A small text-conditioned image flow-matching model, trained from scratch.
Model: 26M parameters, 48-pixel images, arch dit, text encoder width 320, text encoder layers 6, text encoder norm rmsnorm, text encoder activation silu, norm layernorm, activation squared_relu, moe expert_choice, num experts 16, patch size [6, 6], layers 14, width 192.
Training: normuon at rate 0.0021, 2200 steps, batches of 64.
Data: trained on cartoon faces, 101725 training examples, 1.4 epochs.
Rows from block 10 of the denoiser of a small text-conditioned image flow-matching model, named by matrix and row number. Rows with one number within an expert belong to one neuron, the router's apart. Each number is 500 + 25 x the weight over its row's rms, rounded and kept within 0 to 999. All counts start at 0. Numbers have three digits each. After the name is the row's rms in percent of the matrix's.
Before each expert's rows are labels from the 100 images, of 14976 (inputs lightly noised), where the router gives the expert most weight on average: "patch colour" is the nearest of a few named colours to the mean colour under the peak. Only what is clearly more common there than usual is listed. The data: cartoon faces. In brackets: how many of the 100.
# router: router (model.blocks.10.mlp.router.weight, 16x192, trained with AdamW), inputs 96-191
# up: expert up (model.blocks.10.mlp.up, 16x96x192), inputs 96-191
# down: expert down (model.blocks.10.mlp.down, 16x192x96, transposed), outputs 96-191

# expert 2
patch colour: grey (69)
router.2 076:511521507496475541494511505472486456475473519525537481512514527496462520435528540514482483540526525481482481506557539475519531463525515509508508523487482478471476471485544496520521500467511485515494531532472501464503498523521499547473481487515516528485529512458518482524455504520525512465
up.0 085:488525505515474478463526481448520519478561522494479520487526483490504544453516511451439469523499449476512504504532459513468443476467525528479481488431530466474534502469487515502500475461501512505519519518496509494517508498500527494486505490487517483476509475492488477510469532520487539513
down.0 123:525481476494533472482509523511473487546474491446513521485496520487555487519496487529508472525483568492491517497516526499471532468517526519486509499522497521490519465538510529471485461499539536518486485527514465514482532509498461457480520526503495516526471489504501501485527502492517434529
up.1 097:533473520488476529524516501476525488459474454464497524491537498531552516544466548499504490518486478507494511540507501514468508504542497489498441483495501500513534485475474518499494476512516495473533514493516462539537503501530502497524491533514471498498506493496529513447522482530488506459
down.1 103:471526534500542532527542539534469472490443474465518521514500498491495529517518496524480476508513488531506492465538522465511478466482465462523503469479481472540495516469485494518467533491515506554518527527514506501527525485479462514471550474501505495490487490517506527508472516490488506506

# expert 15
patch colour: orange (32)
router.15 118:510482522549506474497503500457491456488509476506464508459519461429516533526522527503495516453505504520500462483483465470533510501480541459510489499535488489482547458506475516518488483538552526536516548520496470497503527509470512490501538462481499539501482514482539505506444517505484468465
up.16 123:532493501522516462511514500463472494484530479471468500517521484483482517530499509485503475470496497499505483501479491491545505485461521512532441494480524517465517498500475468532517510524544501519479528540481526503481481470470494460497512481527470525492502514540530503481515510475559455466
down.16 101:539526506509502483487484512506479494508530476499557495465490457516546517500539487509490515507487522496523489515541479501521493514457496534507448470550494502528505487492506464514503521499463504519507455502484487527539499513506496488488503510507495482534499494489464458439521500462442470499
up.17 133:475446546469516483532498491484487503509505493479513483475455481440508470531541510498509471501492528510502489508471508512547486496503536476499504524497526486459481510507521507490515524548511506485471519515462499489484497532485504535507544434509541468519498490512509500499550556487442476495
down.17 116:484477463453503493466488521511488494509478506504479511520545456467494502457421531494497532513526517527526485499522489442523516499540520481508475490484502472518513466509511521498517494480500522501446487500477477491508500492493520533486506461535486538506490482513511497484547557470563478504

# expert 0
patch colour: grey (66)
router.0 134:511560487474513490497522502520503472503516508506520487535522547461458505497521485460523491517498536507528519508480487503477446508463477509542501534499512532539497530505489522519488496475453451520532479472538484461504484547506492472464534485521518506485484531504453502506555516487494507479
up.16 123:472498520506490480481490520510443489491513573505501547484478508532469531531524487487516435489505510497463533493492534509499463474491473492520451538529435523461474501491511469492470503506488475544513450530497469519518533501477515472443495504493467524554490499505482544501481484487550510496
down.16 111:483492479517508501518535504499449519499489562511494448522514495491523536477460500501518529495518540501473503488490476492490506463479458490488471493504565514543528521504482469529501497504548504525513544468508487462509468518492480466484474498487514490411506506519528462454481510504457512512
up.17 088:495454522487482504492453498527491503474509460536515483514483494533501518515479476470492502524520523461491505533512535492498471530473507477503533528525469450513547530471498511498462541512502459479492522524515504442497571476514558520494541531494464510508515501509507525469483494491528509515
down.17 092:517523479476495465492505522484500478501519537496470471444490536469468484510480497470494520485506524520507517586498508532490503532522510498450534520500518522511498447512518522503520472485484515508515458464469484573493490528504490495451499555524521485528514493460485488502500483509505476480

# expert 8
patch colour: brown (40)
router.8 112:526509486539475520518502495485508524533525511546509515508530488499484481515520439517474476510503495511503488466458489512474513533477510521457457515548498475522447521512483534536491538495481472503525489506472448468534492503501500510517503500515506511493479554510515550527499536440512526483
up.0 092:481483486522504539499484527526484495497481469507496493512481455487466470446466476547544475506522514528501491463478525488479518539502510511558476494475486566535545516476506533487541510507474519532504497453513506505511488516486507518538508513553515431534520515484483518531486521479538499499
down.0 103:470508539546509513471531480482510482473508467503534476498527484523511493530485513516504496478521506496497523550473444488507487544443498529505512479529531476515522492468517507514489500521470517512492509474492521453501516457533519489516469521522498546479502503528458454532474538522506438503
up.1 093:480498514523468499505519507476458495470537519498529503518487514499548455507528487513461466515510466505486464504492505529530482476509488505478549500478470543502516494491462483507512478490498471517507506499506467508518508518484460538477570496510529521463507466501526506494474494496478497547
down.1 099:530569505497545508517469485514519494511529482491480503505489504487452496498470556508481507523540535525478468508503476485522511485528527524464526495547522497521500518521478531512491514519478467485513511508527488524512552484484468502495515490523548468511483486475462522483466505452476502474